python train.py --arch="transformer" --time_shift_ms=100 --input="log_mel" --targets=["key", "tempo", "melody instrument", "drum pattern"] --num_experts=8 --expert_mlp_ratio=0.5 --layers=8 --loss="cross_entropy" --optimizer="muon" --momentum=0.95 --max_grad_norm=3.0 --final_lr_fraction=0.05
Rows from block 5 of a small sound classifier, named by matrix and row number. Rows with one number within an expert belong to one neuron, the router's apart. Each number is 128 + 24 x the weight over its row's rms, rounded and kept within 0 to 255. All counts start at 0. Numbers have three digits each.
After each expert's rows are labels from the 100 clips, of 14848, where the router gives the expert most weight on average: "strongest on" is what is common among them. Only what is clearly more common there than usual is listed. The data: short pieces for a synthesised band: melody, chords, bass and drums.
# router: router (model.blocks.5.mlp.router.weight, 8x320, trained with AdamW), inputs 214-319
# up: expert up (model.blocks.5.mlp.up, 8x160x320), inputs 214-319
# down: expert down (model.blocks.5.mlp.down, 8x320x160, transposed), outputs 214-319

# expert 1
router.1:133113122114120118131109146127139121081111093137147122123163074092150134103125099140128091111096132126093117136105147106132132127131120072114142167119153144118092119105084166179140150121141125137128143134131122096136126142139146087144086103113163141112118144160142115100135139076176146160115118138106141125152121080110
up.15:159149110112112110142142103126162144126093065124138118127094169127146099153099186128118150148145128122142122165101132092126168101124103133155095124115126108112165129118142134126157096119110136125149124144125106131144147139143135117104145074144122112156152096105077165129126105132149087110145125134145083141132100185108
down.15:076161130109117185118158160110066141117143135111113118117134137126155134124118123116137133144138150153153165123076106139158148137096141101115122114107077153132141073120146132088140125093170148114097181115124089141129093163137112139163101166093122144142129121152138118157145111134119120112161099127144108148128163123180
up.16:088148096096148111123111134127161116119102135156084181092179114131068071111091150142105096119066113122125118105152136153152138075123094135119142118147189140113146129120167137106096142143166116118100105120160109118120132145122143141130150154154144113083150155120112104152107144123112106079121129158100122089170130136174
down.16:134132120156143153120133103112115142113084122133115122114127087102121133120135099160118153151177144158174128147124114152141156177116124112160140182156070146118122134117108110123127120127146096087106157127137145174109126149080118143118117168073144158106145094160148140104145105167118126148129133167118170163138094135100
up.17:081123114098100124183141185165105115172148117173124127096131110098128138123127157100091182147116136110119115108161156124097114106115159112108126112178135128120136156109172094092089124145154117120134111128139129106106120150148118116154146080094089112163147136120136159116110154150095137103118108101148132106153076117147
down.17:137145138141167179129136155171092123144119149140131116110102115133163169128134120108132129130131107139101181139130132057151068153076118104161152112080142149098122106143139082108118142133140146079123088170111180108168128112156148137115094141128101086090136144138123108138090135085118132097112090102099130138090137119131
strongest on: bowed string-like; key: E major; melody instrument: bowed string-like

# expert 5
router.5:135121110113151117122160129132133157090117120114138146161140092121138148116120100129157124109104115137109112119115151128118141121142122105146132148145154157120117076150142115128157132122114160159138146149143131169132110126152108136114156127144152109148131123160152140109093161111164115161136141124137093134113160099113
up.15:126119099089158092114125127099120137176144180104102131121124117118126136165193126148101121113109143114162164140113128133102135131159106115127127132105097144152146096134157120093164100149095102126112153098130135122123157129104139149129177124113085127138114136134122123115097127145150110137115107147149144117159094121106
down.15:140119099124142073102145105149148171136134126086139073156112156162140122150118155120149170127152109104143140154116094137119144136109100155119130114128131141132090159146123102082131114179121100107144141154109140187124127130155141132149135140115139076143124109095069116125140116153102128177119148161081156151111097187159
up.16:144085127140141113151125164142160120152172152147109169140123158135092171166108130120103135189147100069124097131109133173164115163141110157131117089110146144136147148147132086115153140105064103106112134126139120124132178073146159126073102080144115122093092127098129139128152153131108106136130148104115117145117070131157
down.16:122120149124122080131182089103121097111174115141130117124095152171166155118138110082137117161136137151067138129155140136154148146112127140145168103138133131116100144130104074102138162143110109065124107141104086128110136151108094138113121119157063133148155133118143124139121149102125138132129093157132099136124093124159
up.17:160090131140152044163122132115130142114120122157097154137118126125130093122172135107094152134134165155111117125139067128155131130160160114137198110148101159141134182102114125143122122113139114142134090084198122137128084135111135135127115062153113146157120115094110132134138136107099129123157134135121140109100162134165
down.17:150139161141094098069150106105124090130143124147088163112143122114136143141095105125159102119144141087168139107128155090113168121154140146074089143148093115107081138136113118162142148121148112122139147195103128101125162103102175113117157129114102164102184122125125107133119138107146132135110121146133108146114155115181
strongest on: muffled (low-pass)

# expert 6
router.6:121155097140126101129160120119085169135124099105139128104129081089123121094124122132131104079122088117104106120156113123171104073110130113132144176105124144126095105131134112156138114143127137133150123112094123149118109126143104086132113119079130147118106125132146140144075172149129094130102127125070140164093182084138
up.0:108151104171114151145124128108096086119141136110122160157104127147117157114166127154107148083119116103101141145121143071146137114126129106135132108070163139120118116107123128157113123080125109181150125131130161124160155125100132101123171149143070079104136131145128136167149109082140130072143066122154102139160122144119
down.0:123106140136123139126108139131156097146142150104111159135167112117130079113101154147145074154104098155112139186167100154149122145120153113105084124136124103141134119122103101174160120130177136158108133127135106107107154128109152101142071139112153127126146169156126114137145128130063085136150164156136081129092122115146
up.1:147080133195124091144086136121138156160082135141113124192103115114117150117132095152139122095156130136130125085133143102154155124129111092106150138141121116134156130145132142087139103148077116127155163139101131074145122104132131129074124102127167143112162113134109155138149114122096098116153111118139122134116127149120
down.1:148159108148153120125110134124120111133133124135136110159108102138135106095127144135152130127116157168137127125143103153149079128094140096147132116090161141182151146095121123142103149096070148129135106122086105090086135143085152127139121100174108119085145113128180171168126133109101104144095146170110101126151154086074
up.2:147130126111124144122092132105156117094138086189144153126105110128117159159108117098150162097099119115129144154121126135112142147112148137088154150135105139171120126076151171126167108127133116159093138109117102101157143081108162160136158139170100124159111119156111109121105150124152139100169114146132147143144121114148
down.2:176178126128083133130111144136099118174091108134118138138149170138115083140085093171106117113130131158106116138122150133137144140122116131137111105128135097132148089160159164136171137129118113144098168183138124111130094128116138071122141126122138118119133171140117128109147113111096101096153124076146118075062155109130
strongest on: text has "noise"

# expert 2
router.2:125147131128134094117122119146104138123139123113129158105120127111126143096098131108135099103100128095129116149129161129146147130102097120128121123130145138154123117103125148190187137088091104084120089137142100118115132131129091099122132134111115108106104093159119141099115177143158190165114102112104161124125149107148
up.15:129143172138140109108121138115115096131127111120134123100076153134150122149146138130135146067113133141103136091138144122079116176175108142153110119144158145117110136189149118106155130154124104104131148092107174151146163083129139139116113118160108102135077140145091121171116150171133106193131133127103115149087155129122
down.15:113135139078076117142112152129088101131140149150150127126141148101135097089105112130095112138121128076135105135127089186135123114126130123114187144157116144114149117151128109055168126144118117151153142157134170144124168105128118116170093139124140133094160150119121097107153118126100159129112136127115135110181124062121
up.16:110101152175099137120110083129161115129136121137122102145100132145136149159185094117141144123121154155127138131134112100117164135125141147113134135126099136145137155144133105136109115126073064128133148112146168117156122186132108103134151144097118119102137079102142099135129140118106145112109105112096162122117107135099
down.16:088115134086116103112104087151190159085110143139121089082138168147142106119125126089100123147093090134108139137111145147122163145113127113151154138089184131184110132128132162131097107119132109167135114099102129143139130090116152169146130164114106126123123148107080095136128119114143122150168122134145165139162188081160
up.17:076074125118104166112173144153109128139110093146163173114155127088162113120153169102108167116067139158098148120154105110143102111184086148145131134144142144142125147142138124110088141107116115127128139130081149131157129165163137133149148124124138117119095150128125149114099145099144127083139113143151149059137152108112
down.17:111092140133138085152134108135138160122125151103108145112164154145146096122151148155146124071132123135123100127084095134145107164132146124097173096142183174140126106158126132148113120152114137110158146141133152121136150135143154074167152169095118142123116134120143133132123107133138102141131157139136126137159049117134
strongest on: reverberation; text has "reverberant"; text has "room"; text has "noise"

# expert 3
router.3:124117112119145144129155137142105158161118064092137150120165136141185152121121124134150108166164153133130137163136123147111131154098146119103093108143114129147158154137157179183156113143119160128117134123145142166082117122166108145121103148111130143114136096139148123115120132098143147126141136133140161188135116111125
up.15:163138153141162116156148054090140124099130067101148098164126117130146109118110135127145151153144147153112134071101067107136075136132161140156068104123132074139121152125161121142147135151162119115117111135103121168128162151133126104104160108119100133130130124144172142115134120139093131123083122127110172085145096133180
down.15:086140113126150127120169155085107103122105112140138098108114098130153115167118102126114176072116119119150138108097105118152129089168106153154127065156144114102121133125118127138101109116113142111084096161128178186128106171116117124099183142116142108147161102143156151093131123108113120159118111091138132083125135151125
up.16:118110129146148134094126149106159109128152118123115157090154141133138157107156107137122140134086131146155135091122145113060125146123104129139129092132123149068119109124133085129102133138138160082131114134191071133142105107137112147126172145104115114145074109126109108149127141151117110138142137094129142131112101121135
down.16:116149088129145103092154101129120130099145170145123124154165120142123121138187158154135155120121157157135138133103117084163116133089123161127108117128168144120107080116126172115117097107138130130128120152111153136142146100137124116111133066121111149115117110168141157136132140136070131132084134150163145108127126093129
up.17:099134148112088136136135105182138113107133093159104122059107109131112136114113154139146125109150149078126140138143127193138104129136131157132121110164143101142125113173135173135134115103161167168119140135066144081173129105134098145136084133097146124114131160128093152141146114082130102159112104142146111121156083107119
down.17:137105141125142075131149097152154106118113159102079148183117085091128177131164146116129118122117156139109173151125120131097130144167116131121114160176114131113111078137067108106120089130131071139136159135133132112127132152157177113147125120153144161150117101095113129130141123106125166175112128098115112091171149109127
strongest on: marimba-like

# expert 7
router.7:165112074113117118133190136134095130109130156117115126117142130079146098135125094112158124096068129095154105164128121109168101084122137091117156151148169162113118130128135098134138162124140152152143141107106135148145131154138127120146174126094102170089158109143121120103079156089157148098110160091148122127131113086148
up.0:105100123144144087119131089126145131122136113165139079132126108134130133106176113108086155142140154111122149126132101146183144120124114097142093162115129136128118147146163142136129095111136126107098126144106100119120098175112079062074155119137137098143129162110082109142118168109145117127141091154153143119165101130108
down.0:150091172127107127190134115162114136111125125156118156124112147092105145093091125153130087178161121080171087127164102156114123097124129127138123142108154139102124098149118127122128153138134136139133155152103139158112130101130137178105110128125146121128137099109071145145196145173124147148128119065135106099173190087105
up.1:113080106103161149115142119154178170147144117143159109145136097120131094131129177120109142159123146120144141123177183110146111121185112109130148120120172102123143158132149131134110150156115120111139085093131160135115130126100128091165149101135170133093143165104121136161141091139130133173162143165126103108133079119097
down.1:098181141140134145108158135135132118118143112153164123119163110106122081109097133141150132110090098110132125132124135079156146100149144129126135144165162115070143123084153113128134125113097126155173151142107159103162111121144127115120124114153124099143136107124117148149099155135123108172109132149126156157164110123108
up.2:149102108126155143109108132125143098167137110136110099120105140122100137133129160142090108152083163152095136143083100166132141116111128140126137157110102098098140184133153128115096110120086104113134073128092120105118134176148155117137132087172150115135125131115164114139139135124117112088149121171153150127126122124086
down.2:155170133094153113107098130130118109145129090158129123133106105151134124086141099113147144129134113090138123181117131131104098124114135194066135137113137126133123098142131098114143132142077077149121111168170100132134108105180104123129175129157103155077154128112155165081103134135091178137096179144129148158128103100114
strongest on: key: F# minor; key: D major

# expert 4
router.4:107132100110175119110160118147091129084127112119119106136134109104147129134122123116107076145142102147163096119131129122123118122155139106103130181137159133124083109092122126149167127144133169127096123120102107136117130128124115109121172070147121139112131113121093118080105152153130152150090153135120087158132131132114
up.0:160147117160105146130099149131119099134149120127136123121112130139108163129169138097110174112093131104176150129173186113163168124079151139156181131119085127115104109144139123110129107126168134165159156124117157087140133129120094149146144084100111093125117153094123153134144075125154113119104084102125064128198114127142
down.0:087122126096145073142168127101111149137138138137141126138127135121155129124101119141116137134133104114096057124119151136123095100147116148114125169168110137154086173161125114121143088184140147129163144171150081170170143110138115156141103149116157115126110128113123137092119143145131158081139122132133128136139157134155
up.1:112094109120122145093135127135120118130121116098164153117136134160173134123142129093123164128179134140113127151147109175136093140126095179155093148095116100123164114184168125110124145106121103103164158137131112082166156107090148131139178136152136123109101104144105104121107082152132123075110095136120113085124132100120
down.1:070099104152105114164114117107118065123134163124097145116159152118155164125169122098124080152091149151109128155127085157103154114117061115119102080099135137118155109116151097144114152156127120123116116132138115116124147138110151100111108159144156110116142153160145133139113128136134116084117133101112127109101140109128
up.2:123120182114133124129119090127160168103112146139131129162144102128131152115161149125124142115050133118113145179151148143099091153149125150116140129113142140161137170117163114104146119127127110131123141167128138119155113147127120144118135079125123063133169165157119118122134091152096123133085114191125117150107135166164
down.2:092158134151115108090135153124119119145132103065124134138134115121122125097142119140117124100125170164119185156173106135096117136143141159106080123187140145129149131124119141140108150110120124134143110114132116105105137162092134151153121138179129121087097141130140135105138106141108126163131169171095112122089074168128
strongest on: reverberation; key: C# major; white noise